A small self-supervised image encoder, trained from scratch: 5.18M parameters.
Rows from block 3 of a small self-supervised image encoder, named by matrix and row number. Rows with one number belong to one neuron. Each number is 128 + 24 x the weight over its row's rms, rounded and kept within 0 to 255. All counts start at 0. Numbers have three digits each. After the name is the row's rms in percent of the matrix's.
After each neuron's rows are labels from the 100 images, of 14848, where the neuron reaches its highest value: "strongest on" is what is common among them. Only what is clearly more common there than usual is listed. The data: rendered scenes of toy objects such as cars, trees, mugs and chairs. In brackets: how many of the 100.
# fc1: MLP up (model.blocks.3.mlp.fc1.weight, 384x64), inputs 0-63
# fc2: MLP down (model.blocks.3.mlp.fc2.weight, 64x384, transposed), outputs 0-63

fc1.271 108:150145154134075088130147118128071138152156143104121155116124123160105145112127130052161130107101114116140143169125161116121148131153102153098101065135149135130115138130151137146129125126152130
fc2.271 123:108123136150127097138075115137099109156131114148124168129152079129098164120163139168124149151112100144143097139128102158130163149129081103131179116109137133144103155164102098129151143097109125
strongest on: lamp (28); tree (25)

fc1.297 056:101120151106127088107129138178118099125131133087089132152113091112129147168151145154132131116132139122095178105111192085098105144142101121137142128129126121164140105173112155140123160144117126
fc2.297 054:141145090138077153165106134087152139127120144117133142157129132114147103083144111149163134102132112109151121091145135156077174127105148111113125177115138090127115097122125141111147169165109147
strongest on: blue object (41); its colour: blue (27)

fc1.16 095:176152114143107166111167110099149134134097139113181080136139198148133075113080105127128146125150130142110098138131118089082119136116164123127133138110125126113124122120106144114125131138104144
fc2.16 097:114135122125100156109106170077135149118136102096121175139130082132119120157139119093099160114120129111122124118166140168103188119120086144112141163119175126144139095144117136097114124145148150
strongest on: orange object (41); its colour: orange (29)

fc1.361 093:090134145131163142116118123153154108127142106107107099162101098082102138104147167149137138143106116125140136154072152138131109134165126112141168144151153202113115130107150099135116130107126168
fc2.361 106:146105128160123118094134152142095145160167155120109129147151174142077099127114135152124149088117138126111150104145142140151131099141130113117137117088160088111118151131066125126092103146165164
strongest on: teal object (50); its colour: teal (28)

fc1.204 100:105130133159116110134119135109135152129155144115082128181117106064130091165138117109123097145153140108141163122192167132148151168126136132115111095103105108115110126158120144113088144136136103
fc2.204 100:125162132121131142139157135098110162136117148100111167130128147150122088116094124137115108068180098138109139108119107133156114142136136097101107158153209129107156132110092144132143123124106149
strongest on: purple object (36)

fc1.161 106:160147121124137176097091108126135118134168124107128096128141162122141117172083110122152121142120122136113137089151114065092108127151146127111144131126123159095133110136130110152185087136161159
fc2.161 090:117113154139121102120136136161147143109116135142119127116132099105149133155108119127127129121129089166142151124130176129106091107061093143155143107092077104155142130159153169111115192145125126
strongest on: green object (41); its colour: green (31)

fc1.83 124:128154117150161077121141127117114140080131119136103144137137141088093106154118122129180126092118130094163140131160189119122087122149155133100127109105152132166093149128173145118119132097141116
fc2.83 173:077153114143145127135137139145137161123134154147133162154135136127153164123097117114118161095132132131105127140142119098120140125157180128099132099096150071114166158141099159087095106099086140
strongest on: hammer (33)

fc1.236 101:163123116144110136145139110136102140173135114100092158086135133120130146142110121122016133102117187133123131098115166124136136103141150139122149149135141136130124111116158152117133140141106117
fc2.236 097:112110109161087098142167144119177124116095092116103146126143110091103160106123087094149115134127128129132126093140140119139111157162109139181123146102114152109089160154152116097159152147138113
strongest on: ladder (34)

fc1.301 136:121156165055143118119126180151151130102110134112123138125126145134126148111148163142177128138135164126127135111115132110051134125077113116105120165132128115130148135094118132141118127151086153
fc2.301 124:132104159131126128136155129145101116125139092093114062104152139137107156147117166139171155115120098128126156100145089145113159131121153129127107118162184087109115138165088114129136164139112145
strongest on: ladder (30)

fc1.264 108:156155158112162098136131085163096121117100105126119134121137121100155140116155123150084144129154112159116129095086161083084126148121165148119152105125131154134105169138097158112098093132147117
fc2.264 102:123136114145083127117158087134157118114085143141107123096125112110113122173126089141100175185157118096114118130160194102133098147137169141134146117133109113131112146147121123120124131151143090
strongest on: black object (33)

fc1.344 113:122118131166104132147120131146133128099100123117122135159139101116139129094045145132142106182124120122159093097116116135126156131119126152125124194087137126144151119090117140116125136125180165
fc2.344 098:123138107156091151119126086173135128116116146158111170136115081150114119118141077135114165100136157108159166189146151100120114161145146110149133112136084101105118133136130137116098126100119130
strongest on: red object (65); light from behind the camera (51); its colour: red (41)

fc1.382 095:115132139120145131093143116145136093150129113105143118120132096164192117113121147172081100162146108121157147138108091115131144131123145146109170142129107185101112126150096098078125139161139137
fc2.382 100:116121154130122156100126133188096177166136155110125121113138163113130086125121154140103082102136148091122154115103144126144113088095157114141154109144153166113125148142087103104124139102157139
strongest on: white object (35)

fc1.160 067:166139127139159129109125157136131150133091129140152163157102141164119137195150150158101135097143132102146091135114132123107163113128114101116145118124130136156135078124091139064119098103101118
fc2.160 082:139153094145147133103093125131169148139147099148111174149140101128139142112159112125094137149142091115126093142133103133152097097144083139107131128124093099157186145133165169087126123103122115
strongest on: light from behind the scene (61)

fc1.314 101:116122163117106142120145139123093128124131090114143140141113097127137132094127154138131102160103114115160128126105120166112165092122083102220130129131115163138090087139099146147133137135143159
fc2.314 106:104135153081153125104132143155166131102139130116107165115127129130121143076142114071151128126127098122125202102122118148141147093112137163141107130115174141114157160119131148137093086129116127
strongest on: hammer (25)

fc1.214 091:070138089123185105176135153136131119163125095130148117131101105140132147060137103124181088144094120105133131100132129116124098100115159128137109134120131122147126147117123138126130181147128119
fc2.214 093:154115084156107128115142104102121135135141130143144156156171172116122153107133132119082126157153104075097152100108144104146093106111158091135123092133169133139084105152138155153112117144128144
strongest on: white object (37)

fc1.263 114:124111087144118141122084156155139084138143101125152175117110134175139154140152081122174130118121133120121136143177131121126122108103154154093087141134114065131165142112151099137126122129144137
fc2.263 131:157119154104077124092103130099148100155174116141127115098158175127108124125121144155102087149123137100125174095119137131137121124110140120139150130117170148116144089145109098166124152163168110
strongest on: white object (50); its colour: white (35)

fc1.3 061:096092128121111133083166140133115182125149119102131176133157165145155106117112104124147143121126153091103153148118145168107170112137116130165105126119122122132084166081119122130163140123120097
fc2.3 063:150052151128116131142102149136138145116139154156130104147111142148105133128144149146186125088124133136144115124120140138106116135136191119127127086094141149130105079093099113129165101109095142
strongest on: light from behind the camera (53); blue object (38); yellow object (35)

fc1.306 088:122107129118118168148117128124141097122139137128141157111172103151069126138120112073132154095155122103126128147129153115115091147148144138106058127148157091110138136138149143104167133166157157
fc2.306 105:136150143091127132159136155168158122121123123137148168062097101133133107130102109149140053172125127118123139115171132142095140126116101140108085142108114128141132112098113149131168121137145155
strongest on: white object (35)

fc1.72 099:150160093107138123146124110126177156099118098120145123168107115123139118135102113095142081163094111112152113133142159131151118096147134093151127131136123159153068151169123167111126134101087126
fc2.72 094:160169167154116118123089120166149151119120066079122118097092163115124112140133138147123131121157125094141152148126112143145113101121144124119159119123128132182131126172103133157128104092141086
strongest on: count: three (65)

fc1.97 099:131109133153098152149126102128119136097118124086092142162117125143181158123112130138120109195123158134154105126090148125108142134123124169101136102100081136115163139158106109092126137175140106
fc2.97 099:100131102135082143093121120112115129114125127121153122089148112095089118120147106134157116096138146124143157158171138154111121157109180136170124130158118097133149116111135173127167077112087150
strongest on: tree (28)

fc1.139 081:133118076167127114125143143107183164081150130120147111147127096110108087134119127115094118149138091130131141120125122121118132126094124157140118084150172139138149144125060125135124162124174151
fc2.139 078:102098158114128118115163090132148140132122099106101128127165109119101088125121123192143139103136144153107116144141128157126141139104161103136101144094160148101093144162094115193138143144101148
strongest on: hammer (25)

fc1.192 094:169112127144112123130129163132160082141130133109180102122181094117133121143162087122145128114145117095140189106175125111114155140110165105118126115082120111144133130128156107137112148124101097
fc2.192 094:098166112114120148140173133129089113115137141139129176125115123115080120130091109155104168154118149106141129122129093122148140113175113142115065102158138144116119130130085112107106122154157173
strongest on: purple object (46); red object (35); its colour: purple (32)

fc1.70 156:160129123128126136131075120159125107130111133125130104133157042126132146154188124128144154115127135120143111129086104123156112093116143130121139135125132130148148113129126136131130119129111224
fc2.70 149:155150149112132095151101124142099087128132145181195136138143149146144102120157117125145141157128139131159119132098102138145144126144160119085099128133132115104138112075175116101136090119088121
strongest on: teal object (39)

fc1.171 110:073084152137130139098152127127114119116117137087105106116155156151149129120132122123184124106133130125170165121149109105072107082147153137150125129122123130150110120104122094146168146133184137
fc2.171 105:162117163132088129142135121146155119095076122122119144134136133156144108121155140146150110106110125149113145133144131165127122100030128118114085118130173136138113134130160146138110103168094126
strongest on: pink object (44)

fc1.254 098:157098129176140095151179125130156139100104111106165096130127141134135118118188143107125076136073128115122142145160094114165138109167119114124114132101122140124104114100144123176139106122130118
fc2.254 094:104132104148110154139119106104136146105138115168092117171100118137126125142142115114113142179167149100176140149103111111119131123120172121112131074119091130139146191111126092104124122133167112
strongest on: count: three (63)

fc1.71 054:124176139150095124176117084120111096110141121088145112137146151133126097126153146154180117097116156139122098109112130142119128100141156083159117131092101140156134143108151160184123105120110116
fc2.71 054:106091127121089136130161137089113117161128168138182137160124126118143126092131123101182162133108176114076098105129102139109153109114158122141127116087161150130092137135146118096133129133140134
strongest on: black object (35)

fc1.191 111:136110117124142109134113146106136145132176082133126169105130130127088109131131147130150144091146134116148132123167158121144117122169108137106081140150148113126025127122147128141151126096149127
fc2.191 103:134131109131132113175121143158100123115156123114138178088099119122168087096121142113132106140140154118129137093113134105116144151113125196151212127134119116115102099124107151133141119108144133
strongest on: count: three (64)

fc1.337 118:140151118137146145132140111109149163135098117117171080125147192142138121086054116132126170105126116163114111142136133093092123131097189131154132114135144130111135134107130100135153125142129137
fc2.337 120:127171128126068151097134123100109142131089078090133155154136098159149133146144127143130135118141105133136120127151119146080112116121086137099134189122184121161139115117141153126127124124114169
strongest on: orange object (50); its colour: orange (32)

fc1.349 081:064118133135122117122148137123145100143135149126142170134092127134140128120112115134135098122157143144110137096192106088138135125080188129182171135110099129107144141121105104145106126102107115
fc2.349 094:154097128106099150138069141095089132102143192148142171133135138160112143110119140141165129170150135113121140106117131130122170095130108106145132099104141162115098116145102157111100137153098132
strongest on: green object (38)

fc1.157 100:115134120148139116092086119174161112125134126111147157122105127150101125113141096135161129136112135136146116106187111114121110073121157135128105110156114101109186163101177118150098149137102152
fc2.157 118:148102146084095136088140155118125135141186173117138086113170154132120107086122130151112120133141112145113169070140134136128106132157157111164137137124127113158133133157126092130079131149134113
strongest on: white object (55); its colour: white (38)

fc1.251 113:135089116121098134117136124120095155109154133107182156117150164134123089097063116122132200126131136116112112125097117133120145137170113154129138139121153128138112153072118109132146125125173130
fc2.251 119:133106161143112076138094146134115133085166122140144141120136164156152130134121128146146147144154136168157159155103165123093098162119155094121133130122093084118151094080111110117148121140089132
strongest on: light from behind the camera (52); yellow object (46); orange object (34); its colour: yellow (27)

fc1.117 090:120161149095165105122099138133151127140099144141123150121151152142137140107139176136160124127113136137128122124146148120087126095094128096138157201171100108095165103103133108110132094109099160
fc2.117 094:123134174147112102105127131117167126138153059133112080091135115163130156089107100159131150109135145121147157140116108137137134133135177109141137124134132094140110129157101121189145153122100102
strongest on: snowman (25)

fc1.194 081:138142129129123139130164133080144104139135129077128111132106206113132117102069107150128142122144138138091140156168112095108142111123157101161163118138124157099130135103110134148182125126135126
fc2.194 101:143130109117093138127094137122089157105110121108116130115120125120127171144091147172176140133128134135146113135116163160084109107121137137109159151106153158103132071123110133097171125136090182
strongest on: red object (50); its colour: red (35)

fc1.328 065:156127171112134161093147131146128162137127118104118156126122168199077158101121119126114152128097129124078116139135119122144145143096079153161123093142132115121116149113146123103140082115101130
fc2.328 077:136120114129165087085126145143118104129142124170092142118142138125103154165117120127138102130155093117173129107085132160103154120094160144130128102117137182143130121115128126181145117066123108
strongest on: umbrella (26)

fc1.148 125:114101151118127129117081146135175120093121115102115142144117149104082141144125068116079136168137162123157115172137149127178140110130112093111140118144109136164114150097172140127120140137129148
fc2.148 118:138187144135118123123153111123138120086078099127127131125126157149124117159150114095110132166133076108112163134131128138129116117135103131132088133126147137169055134157114099184115133138139146
strongest on: pink object (35)

fc1.172 115:118157162142121101109113118127103121126150130138162130138121164128159096092134120117171094124142117120160163133114150226125119099120117139109069118126124125145094122154146125098094127127125131
fc2.172 116:157108161147102151144162140122116132089101163147149133158171114113111148110113117108176129132084114105106140094127137170174103118098110119146097135123165160066093137127120127133124130140128134
strongest on: ladder (31)

fc1.359 078:121128091150146133134136109153116138150146119112137128190146102115174077121104115117157134120116115125117153137119106146152133165098137121171137098114135152091155109080123140106164094185146145
fc2.359 077:106116145130128181152119074098141109149130171109108146173159158103104090111122139107134104114106114123137155151120147128094120147105138163102119131162132148072129138096117157141130148138108172
strongest on: light from behind the scene (54)

fc1.156 101:113170082155159094129114150155145110116150120136128143107110114132131127135132132160082116126095075131119129110153143119101117142163122088164120103073119138156137162116106182126096117137152154
fc2.156 102:116130174138131127147088091127138126112102146096121112121096153137086104180117111128121136104101136119081101138149154131149141155168156158081157124113130186133101144118114137152141147138090142
strongest on: ice cream (47); largest object: ice cream (29)

fc1.91 095:155111157140110184126139159157127048139126119124105132162125129171125127119116113163115070097115134121134124122135136057135143094108121114117141106132131128140163106126131145092158139138118130
fc2.91 108:145128091142135101126068187124156143129122105108110096124132110150167137150134105133106143133139121151147108174111153121135134127122094109119132124141030111129155132128155137112128141100142112
strongest on: yellow object (49); its colour: yellow (29)

fc1.211 125:131146162170142082117120148114060141090126134113139132134137152116113111115131128118179122117151174123147117131137150135117142091093124122085115108078139114151124142105203137143119135139130132
fc2.211 180:085123139114125087111110100171131164178085106131153101114138159137125122129124102156107137114123195160085117168118089143112150146122138102089137136102158136122133140151146151136104124112131128
strongest on: ice cream (28)

fc1.162 145:138129144122141086140127127117147146125154116148096099136169134116063136136113164071146140102123130078095131126104180140153094133136124136085115113100168118118125132139170115135156142123164129
fc2.162 188:058150118128094130147140142111131119106121126150156167188118115154144166129117112127124128127131120117095135125127153139128167120163127157113102078114171099132121168142125155116100089112086134
strongest on: hammer (57)

fc1.48 072:124121134107112120133210113148147128125166077134161104139152130150185149133146120102136121103124153138105090128139143114131109116088122159116142094111108126090111088151088131114139141139152106
fc2.48 069:116113115125128105078177140144155113096135158164148100125144120136151114110138105088115094138128126190168130120141123150158073132090147127140115137115087106112153169125133127146141111111155099
strongest on: teal object (44); umbrella (30); its colour: teal (28)

fc1.115 086:181143124166126160131116130133155110151139140108157071129198086111140106121141134129181152119137120099141151124131083123114136117093183098112116134109117124129136113148145101123113123135095114
fc2.115 082:084141112113103173157142127112121093121168165170124149130148119072098137151135119146136157111143149103105113081130127092150157132167148116158112120138137142071128098139108121109121116135121161
strongest on: purple object (41)

fc1.118 107:125120128114099128141139113138131076142127112106149123092084116145129112134120131175098102169138107096134145111130110150133181121134119117108179175117115141120162093145093081131115140183118138
fc2.118 128:146110138080166137148121142156099178099113104117158100110117127105128124160127132128159118079119183146132132111151145128137098080109143103113105143124127135087170089119110152122132144116170142
strongest on: mushroom (38); largest object: mushroom (27)

fc1.327 111:114154168042143123136136168134135119101119157125124119137118123131134122085117182178119136157140179112145136109142164109113116090100114126086121154102099144126130142132133122108113132146105131
fc2.327 097:151094135114122125137140085126121160105129136121121114126176104133087140129149102123147117092161134173132152116135104150099130152176132139150105123148140136099100148126109127125084166116070185
strongest on: candle (28)

fc1.104 098:151106120111105116137081089159097163148160134107139139119128106141120126152141114124100121094128157124120100144054111108116141124210111152117171135118123143159143141100125128143159136132140128
fc2.104 088:143124179126115099088132138147119126140106138111147160120163128178145114135158125130174121141134135170127099106141130139114107149129129101131138162108107083105114084122107067110142144131088173
strongest on: green object (40)

fc1.317 106:110139101109130118101128154118147117121151102146144152129113147174113096113102129111160143112140153097142138135125157136135085124144094146074054126135129099095120159181160110116154135131122158
fc2.317 114:131107137125096149147149131119099121135126182132130159111116123118148122120105138140148071129090135107105167055113161149133158148151113159145120137130141142086087102119117150142159088138111158
strongest on: hammer (31)

fc1.41 082:136102060117136125123140162143160119094108132093122116138162127113135164147140121162081167116141101123128100127089129082109117142131140140166116132104143123150153137156098179133101161143157132
fc2.41 080:125119129139136137153132080105150132129118103100151159126148153138110128127087083144142107119118139126109094120108104149174140165142136149075115115137126170127094151079123128137178169169106137
strongest on: ice cream (37)

fc1.347 045:111108120132116128119120146135141138164126155103165111176099148118136142110152090163147161121115135093200123126120082095147166111101123098081136123132159091121144099152102122104138126147138121
fc2.347 044:148104115165168124151121141106144107090125159106107125159097094162098131150146143133114130150101097146149100156127150134127160155174155088110143072136138096108089119137143114121110095153132146
strongest on: light from the right (53)

fc1.20 106:110145124146123140140129137139148105125095146123074098150121134110147150140098126138139045132114115144138166091201185083131134107109163108143129137126114133115142122136117125115151121129120157
fc2.20 097:158121163154109083168084154142120126112101140116151150126109145143156148116140116159142124152117143141136159164095130147087135149113131110110151147114109078127141099076151134124152122095077152
strongest on: purple object (45); its colour: purple (27)

fc1.240 139:172135125128125135102113125130130127132106153106226102135149128158132093109096098121130229101132127117115112115119083120133118099120148138130136139127138128139127116120109140131133131131121148
fc2.240 148:117179118129088136093156153109107140114120135078141161152138100127102092157137114157124125141143103160124114163131096145125154142137130145069112162137157132076159101124132133098131121148093146
strongest on: blue object (44); its colour: blue (27)

fc1.383 095:105102063114145126187130129114160140143165172126156141130135100123120137091149112124119131136147102146125124162179117139106140160113117158141116072121116142090115097121103140121097102145153148
fc2.383 101:138130131106154114104131114133153127094121148101152116151122158109085121107117136122111173135125147132103157178164072115113132129106171117118133139153128182079131137110122171140080103153123109
strongest on: count: three (62)

fc1.286 093:183121126132111125108129102137149117117123127114174124127172078122117091113168071129151176093150111142145156135149107107114112142129192121155106130110115141134162115112139128154153135101110134
fc2.286 087:116116119096080145128130103075116129138151162130179170164150145095095123137115149141134126118152131116099152149136083121132113160172134140141102120143159131076146128108076120134131110154112142
strongest on: purple object (37); its colour: purple (25)

fc1.29 182:121137106146132125136127101131138117118135125132127147119131130144101133128129124182153131104130125132157123131145117139127134113119125101086160128123126131125074117110098100139123146255115111
fc2.29 142:144130125119148102140148094132140118097099120136168096137083129129143101101116146154164125119131120151074089139117105096171160114148094130133134190138154124153178117164115118128113150101124142
strongest on: ladder (31)

fc1.376 090:108117137111118143108128126188169120116110100131165149095109138148145123118151167179098113126118128087131127168130104111116151079131103128130187120133099150132165112160096105108130147147128108
fc2.376 095:157094114113168141133130181146115121130139131156147125114099111182137099099125124166127096133111172153097109116162122140135111123117104082090117139132070111117151128125091124098143166125147147
strongest on: mushroom (25)

fc1.238 097:138139141156152105170116058123108108152156129130125145096138126139106129126124099101073117142127053137100143103138137123113153106172162107134148119106131144133125159111118143145108140138164162
fc2.238 085:094122137154158105148127089165145099142135124074145100115145123106135129160150082084112139164126120121123088127125150137108145156144148138142090143130130145125097131102101133140106193148097162
strongest on: hammer (36)

fc1.260 108:113140073192122130130131124118100123096181105109137202128134110143128128138117120130146136111170155141146076091150086129148109124127155130131134081111122135120103130106153139129133123098138143
fc2.260 116:135187144095131145130116139152094150175116166151114129131144134166121096110136133139150123118133136160088126089098160120068091130112128113116132145123156112117086140092094135138134178114144125
strongest on: light from behind the scene (53)